From a checkpoint of a small audio frame classifier.
Model: arch mobilenet_v2, norm batchnorm, activation silu, depths [3, 3, 3], widths [96, 120, 144].
Training: muon at rate 0.035, 6400 steps, batches of 512, held-out accuracy 99%.
Data: trained on single English nouns, adjectives and verbs, spoken by a formant synthesiser in many voices, 78125 training examples, 41.9 epochs.
Rows from block 2, named by matrix and row number. Each number is 500 + 25 x the weight over its row's rms, rounded and kept within 0 to 999. All counts start at 0. Numbers have three digits each. After the name is the row's rms in percent of the matrix's.
# convs0: expand pointwise conv (model.blocks.2.convs.0.weight, 576x96x1), inputs 0-95
convs0.69 132:499511498492511496530538483491489481499557508467468562519479485497505535521492507534456515492510499511494489518518503495500516498444489543523506495526514494503448433510508534540489451466457492492490514530493498491531527502527437487504484497559503489526513493502543521473501476491512476510
convs0.70 104:490487531485498505538542534524501473426475506523535473529512535554506549474466519550497474468472517507519490504496535491523577534473522503534488486465524499488505499476523528509462488498503509488490535547483516521502497487496488481501484491515490499516491483510498494516474521483482474454
convs0.71 118:530540507478495538501488506490450516551513451547484526498492485445519511488540492495468500518536507490509441501475526506439476506517505497491498519527506508488462486508513519439460472499462505487467451518479514490501531519522514520520486519486492477527529501520492520555509485491500491508
convs0.72 091:494524449512482494487545522496497503525504479447457481537535469476545513511530528495523530509512485512526555524487471448519498497487538459538520493501512507499464507479563456493513488481509541518509479509513539480477506484497478520533499486502524524484499493560482529486518492514482498505
convs0.73 075:481529467508502464492502509486450515453482478452528541559509483497517515537507533490480504477474480496526489492500528480503520500489522550465496491512480509525489521470511473515506500512533533501514526506471477478505474475500509478479555487488462500475451579529502480534499497482536511515
convs0.74 111:476488530471521512494506516508479516496499533532482502493496509494509506505511477497448460493495474480475452512504481461517470500493501513447499459423501493501503469482505516537503455498514513515491495543518493534490544494510540521531449524544482458528515499444520477510457500498531478521
convs0.75 103:476489484459526517475484549506525506459461501490521517465499473490472482491533464504500502528473551510539520477537491535485488485496512502460481427459501511531482484507486494490488474536516517513439513471516539465459516496509492472451479513511507474495542500484486496492532528503506491516
convs0.76 082:487493484503469530506476504466512468508482531504522469505545474507486506557503500488489490445473542489506512519505525496451503526486466506509517483521500525537484511433469539476478476451460523471483501515511444490476501547522501491495490507454519505506475493500540492492497483512536548505
convs0.77 072:523460511531512486532470491509477488484560509508500491511524498516529463494478483518479521501512518474546461488482512473488492483479478507529525469509518506527556465517514465512465445514495465539536523524476501498493513508510518529502480526496495498486491514523514549505496484429490440538
convs0.78 049:507512488511506489569501530468487506513479510529522542489477509530519481523542476505511496514474484493506524509525498507469503523520467529488489504546545528532488537505491504518485544528507564487521502505537510477544531501534500457518537544509508513523472513521536534530515477483509547478
convs0.79 067:453560468503537460439527470492479486556520488436486439517535493494518498484501484542525480495541504479538526522493469476526484468489521474504486501509528520496516488480547461489490542486495519517475514528499522498509516498472504502505509501498494518494497517524513489476522525540486516514
convs0.80 142:525501486495529518505542525483540482496500542499529560462479579486512479517530507476481507498500508483521475464537489458511516546517504481488478483498461494540535489492504511496497486497509502486500481512472537506499519542547500469482495541481507526487481543518474469496452488522520539479
convs0.81 097:483504464494530512493481508474487499438503431518470517535524473496477499512541489487515506557452505502480492487514511516495493507523489460483499505530525533447493546537474519489508471535470448491496502490508500525442532476486507488479484474496519517481518491490556497489500461471501491481
convs0.82 094:590454506490471566518480513497498506484463464526495495515492496510489498509504478474540528468507463494507482502502507502503514525505487504488526487495508477462473549465515446490485493467486498460455531521509527487482521453510500507488506501523457508455462465523522524505530485509491482501
convs0.83 105:474497462477492538512535465482529459517482533475528529480483560508515476536508492483502493518510491497579471498548509479505466510537509438502460522488474505493491493500514535484506495479517483477500477539483495469488480556510517486478485523497532493478491488498465452488467495511478500494
convs0.84 102:490491508484520494476507488517498530497455469496471500524512562468508534498496487472510472491495488501505467541468516500510493546487501499492527477454491460479496484473496512523496490486488496531494516478404495534487523500496508496477459486521500507455494503533496471513534479501510495408
convs0.85 101:481473474496511540473487523496475524506453485426520510482519503482487512509466488497479492479512468490491525492515515499445514480500551474525520470448518475489504452516537463524507483470557499507501556497509528517505488465518532530470503501503480478476524531511488502491502440506490502480
convs0.86 071:518518502547517492530495515556516519510479507511519513453495516499505504510514525460473496538508443535484520496457462537518497500490493495458494526528512513481498538461476504434497497453531522453503473483489512488446543486534523517494481499487464507501490514524452525504491480496522495489
convs0.87 055:523488529505516467549518535506496526484532487517539537480500474511510498495510492510507527497520503457518524521474517483492479526482518474487486514493495493551461485459504437485460476524504524447559481482469478480549462483524514528433485500494515495538487509515526497508506486494471512515
convs0.88 131:480513503477516510532513497538481481463483535535468463476507473538500505520507523485511492536485525564495487469473466506515493516509478481464509491515527505502511453509529467500502494469484501517463490428510536516459529530492532510503526508491486435491511482476479486488497475497491562521
convs0.89 076:487484433456532495509515512466468517479503495475484541509465436463549491486519491479445483477500470488461482473465503512520451522463504514490541495483518485449462505526501483522523466521494510506482524509511503507527512511503521497488514510460472511539498509506471508465486530472511511486
convs0.90 103:490518500488504497505473523472510498499491453516525498498477577492517483521509506481473479469517527487509523483495496493495520519508524523507508481537503495442574536490473513459486514492510481482474491519482499452542517567523512506473460553493465511513485504488497477510489504522533445486
convs0.91 128:526475546507486480524533448511479507550480507499538515492509478500531469535500479499450529525483480529525512432502491501485521454535517491496512461518547486497515499531545497477480484526554505468489496495505506454502482484507471483475500516518512514490509474469508542512513485518494548530
convs0.92 108:494520506489503475473502445498522535541486491519455516486539474480471517453468487496495489452544486499538465480471509544506487524495545509503473468535467495500489522529490486529450525527511460537484488519506488494516488520514532468487534460491519507514520511452467484503494501501542495476
convs0.93 113:479475499486509547520483494496496453463525525511535517540495526473517533489495510520482480468477507460485458444495485512490506546495542518475511475498537543513460456536496480517508459498510538493525502521522479497536480449475500507487508485492458520469489479481501507532491512491554502476
convs0.94 078:486476492569486536480494479465504475484482525493503457505515474551501512511505503451487517460484444499477471525491501538499555494510528472509468469482467554493497483489513484538508494486494490483504466480481550475515480513544506494517492531473486496522504537497524535471471535472517515498
convs0.95 104:490506491500514487540531480544512512511539540492491523465493518421498474529494470533483537484521494501525473486498490519483489498517533467478498459449530501517497486529444520503526488509486529462505485501482474483441494520527506521489543488471475490465507524501493523499515518511527519556
convs0.96 070:426499514494503520503512530566530555504478514507483494530494516499476510514500438457483504500489517518448456494486500508535500529467496499492511493480509506463525473527468498497496475510515528497537489470413509516487499503495518530509468511505497473547494491484468505538513489510491514493
convs0.97 091:461519506506534495519490479481522464537519516504506525447489488501513516514459492505503498501501448453543479522498470531498449470516495515498515493538493512534499521530482508515496492518471475504474516558498443547518517522489483460506487482467494475525528481515527446495490535528528465509
convs0.98 099:499516486523484509471467464517512522491445509496487558481522498492532462501527527499529521443445464533527489513480505476488490496528531521465462492451480501489501500500509508511514487516497423492508492532484472509472514513471516481513502450510507493476499506515487468474520464454509533526
convs0.99 094:515506492451521500521503544519506501476524507521481486518508476449495530469431505505524483478451505497499487541515488514462475510492487478515456477461517541497471482469498491475496495466498528529506516462501535483542500476508519498541468487473516535524480539563489483472514507483489529519
convs0.100 090:504547499501488459538465463517492508484511557528462523493548463502483481501508521463500486541556491491534510467485514484511494492491446470495490508503495489506462463512548493459483498527456504552484507494507507505442484474536491505523486477498506469484530499480533522486490520512494531513
convs0.101 140:489511450453487472531486498497481485480544499504483468492491483502481511483464516518468518515512500478561501489507501460514525543472516530516449540465500530521499503490522503474457514511511457497499451502495519478500492431540473529474484516512510497540503495482494494537537472466500528524
convs0.102 154:558494539487520487530470518516483485511511509592516468531443509453478472492507482508492489455475496524449499472498495509480486523476500469514511519543523472521508475491533512478521494470455487488490520507499512444521515522493469494515482493476498480500519520502528494479498475522501453511
convs0.103 107:493447407491487513497514498482465516483483529523526559496497471493470479509489511478484518511515471499461470477465536515523500515473526522485523518485509485501489513501495489514483461519526500464495491518465500479495510479518514474507502474434496510529480542482504518508470548483459547488
convs0.104 027:472508553492557484474502485474503474460474507474503464500514534455471540501511487480489526499473512505491553509526527483494506510470484478496545502454472487470474496527529493505490509504498521500482521514427476480500463501490513547471511478485527495513483493510452477509477483491489547452
convs0.105 105:526477510517467494506501550500490478502555528511498431526521496469499520496527519482513483520537471489456464478524513510521485534548527477492479488501503491492528516473490521493537474460506472488526468475481537515521521460536463426513494511488528514511522486485484533510498464499503512514
convs0.106 046:496531566486480522486479525485518515528536464489471468502508538467521577486539484512506479534512488480501501506519446488520530517488459485553490492507523489504482515476483485487510506501457495560514508499549513518491448535496502491493494521559543492505499499493502490490506470500494514500
convs0.107 079:483485478488497482487486462504467495526487529448467496481516458482488461501499483453529505495556508507472492484488510463538476488486506513526492500496525482485507494511490508513471517497527558541446504501497559539498484507523520519498532494526497477485510516583470462527517514510519524474
convs0.108 106:485463499502517536575464491498509486461486551531490528505496542505472556510520491507455491523494516475485479489495541487538473559513516516478514473545472515514475500489524474536486460521473504471502494479502487453493489504518510504512529485494531501531490492455518484475483531509533517504
convs0.109 127:482505481454519487507495511508494465449494512474481523466475474548520526491536515505506518513496497491516543525506523547551497500491486513504493456417474485516538501506459499532464463503491488465502492507514486537492515493489493516443487453502540500515494498477463518475517542490478509488
convs0.110 123:506510493469543497555500491481542503527513531479473479483479501479492500495513498524529516482528518456480494469479481505504502460491520512508506496557475476482481487441480494480453502475491534485558529472510519496502494465520533485475495498491531476494530507512409506522461520508523497492
convs0.111 103:500512495438522485504497505536521514471502518524484503513512530505486511508484546513504527501486473529496447538475439531479504517515521510519445468485498489507504538523520464493536508470506476458479538524542500536509489516490479468518527453525491528518487470493530522519500560519528500490
convs0.112 060:488486511490538480512476494499500494514494521478485529505501475482480507517520458538490482513543472464473467480480514469532482507470471515479503516509479515541472495531487513525490577557503536449494488477492456506468501534507486517492470546504509547488488482474532485466465526504526516537
convs0.113 074:483534499487516467460506455480459496516488539470456468537566480478496517477520503551509473522538487501499508500504435505506451471514495477497485474505499534470549501486485492512496506491481486520487498521530485513516528543476480511492523489508543525551481505527468496495520526517481514528
convs0.114 078:476504488487507538508456511518465487434476482485494509489526521489477529504483479485469494494481498480497456459476494454520514527523519508445488517532488480518547532559523489494554520500552505514474492484496490522477472508484483501483492512505550485535507508544522523490479481509512512447
convs0.115 117:516521513522501476515531461503507474522509544489494515509509478512459483462491501455543465496473481433501545486494477468542510461489507558477517497490529530508473539521516494515499528524527493524488514476488493492462482533471464462508476473501510507486512545458527486505470471486534495510
convs0.116 085:482470499475537510496471526505467519475499533506506527525519497504500500500489504480532517537504503498505524449467515506489467558466466501482495483481441492535524505472516484541489454499507469493521475453487500494556513500468494481499475486516498499514493510472563435529483518545500527502
convs0.117 144:516512476491488535522487514472499463502476504483509481494482548500507458482536500492493468525516489470513489483500469481513489457491424497484481478491495509475466491480537457493535495496497491511516454523513498439508467534478528492457504508521530505491503542514467496501527469490554493435
convs0.118 098:476584519504491504526497537480494505481457547500504511488466543513495488489520518444488480523526492460516506467501484499486539525493518500494482512479524470429501475482462514512511501505505431536524511495460497493510474507491497506465477443496493499498530529516522479514518481483511487517
convs0.119 121:490496481464481523499470467462517525505466444509544510512505489503480507519546462467508507513477462516522476488512498541463512516534484507556507474542521478499511512481495483487532446491545508554499492499523475494502510493489483504488480529529519469489494508491550496530438487461502519520
convs0.120 091:459495496474483491509512449517475558521499493498498468563513495523511479480465477471476501461499452501524477508497528491486462516517471480492506469543461504508488514465495505517507528531480485511490504464488490566480506530488488490476521493505515481515508513461454482482528469442486539472
convs0.121 067:507455484505499466491473529515522528493506482440521475490502534486543497532517494501499495521493543485471539513460498504495516497484486514443496504501510540484457535491476507512512486497524485534462519497478531463508510442483520473492553468520508488510482544499537481539510494553458491492
convs0.122 122:506503515476486492491520559458465506543431489471527511503482501472477529520483495475519465551514504515489463544463527488549525494511523534457482457520507506501484501483510517495494485495497522473499445488503514513526503514480468486501478513466507507511503472462481525488501443526462501474
convs0.123 057:508524487501455507539507464525503508486488461548458526537526442475496474507522471479487503505507484481475495475528545496465464492469475474515528496477478430519508486490512478498500477492458505469472467475550471519510509511502543507504495531506527485498507446469502500515515520532510482515
convs0.124 090:551506490481533549511534468480537497525499491473461468471556504529462502472487492514475519502493497524480499532507457507472513504491506509478522473498542490486466487491465516521499509480441527543471493485522457496469497483508496501458491478540503515513483518510486495467470529497478474565
convs0.125 039:477483476455468527498529554467473499460510540483519503511504541529503501498572505505538508484529484475572499516520487529502512510463498474497512463473498508488500478498483532512491520491504511463493517481554503540464473499458474517495492462495520474490505451484492502521513496484471530513
convs0.126 110:498502477458528523504457484537506481483541518536463451512530511516512511497506511474518519477510502503528480488539464492468475545465509455460482493491520534469498545487497476489456487541460530507509495463495481536524500522505512511457494440523492488476521492527517520494477477505499469471
convs0.127 148:498466509490516544477470503524469509497498459481460532535482539501531484505517521509510456502523487491511471534568462518480508489487531487485516505513499488553515493479548526494481546496515479471491494515484482446524513479516529514520540459478523521502450498502456503505539469506501484491
convs0.128 063:467514497484495522481478491534503505522521497543465491482512505481498521511514435462439486512480456501520447519497526492492491518556529500459501502457518516437518499514506515430509477478478481516498494516452504493503490443484492493457479511498476484471495497512504504520501521498495461502
convs0.129 107:515519481500466524472484517488514536479479511535483487463473483535495532479453506496489457499533511479503515518498470470513474481482486465493504546546515489493539542504491488504517476506493500458506476533512492521494543501431475475533526486505513453469477529544524502517499498527457546495
convs0.130 095:499512491427489503495507488475507532543478472491531505514523520526496508519512537496481528500526488518501504540490474506490534485471506503480504500488495483507481493502508472502537498487461481506502515465507406527515507534521422466521542511504479552496487491522510511461526535505509525529
convs0.131 069:479450537488514496471504534502486553475484547462508530492492495486493466520490464496505482545481493535466511479487469493462550494494488558478421504492491470474461505462454487511512502505501516530493491458486532468513517524480498511499497514481502457509482531492484517507510486474512522501
convs0.132 091:485556528506488477530461511499532509473516461492505490549530504515505520518518499483481469456506505492534501492495489538508467454480536491482486501514493480537484483461476515500487481476522512501462492478467496507551472508510466488508524520520519464500484560482460448522485532495547540514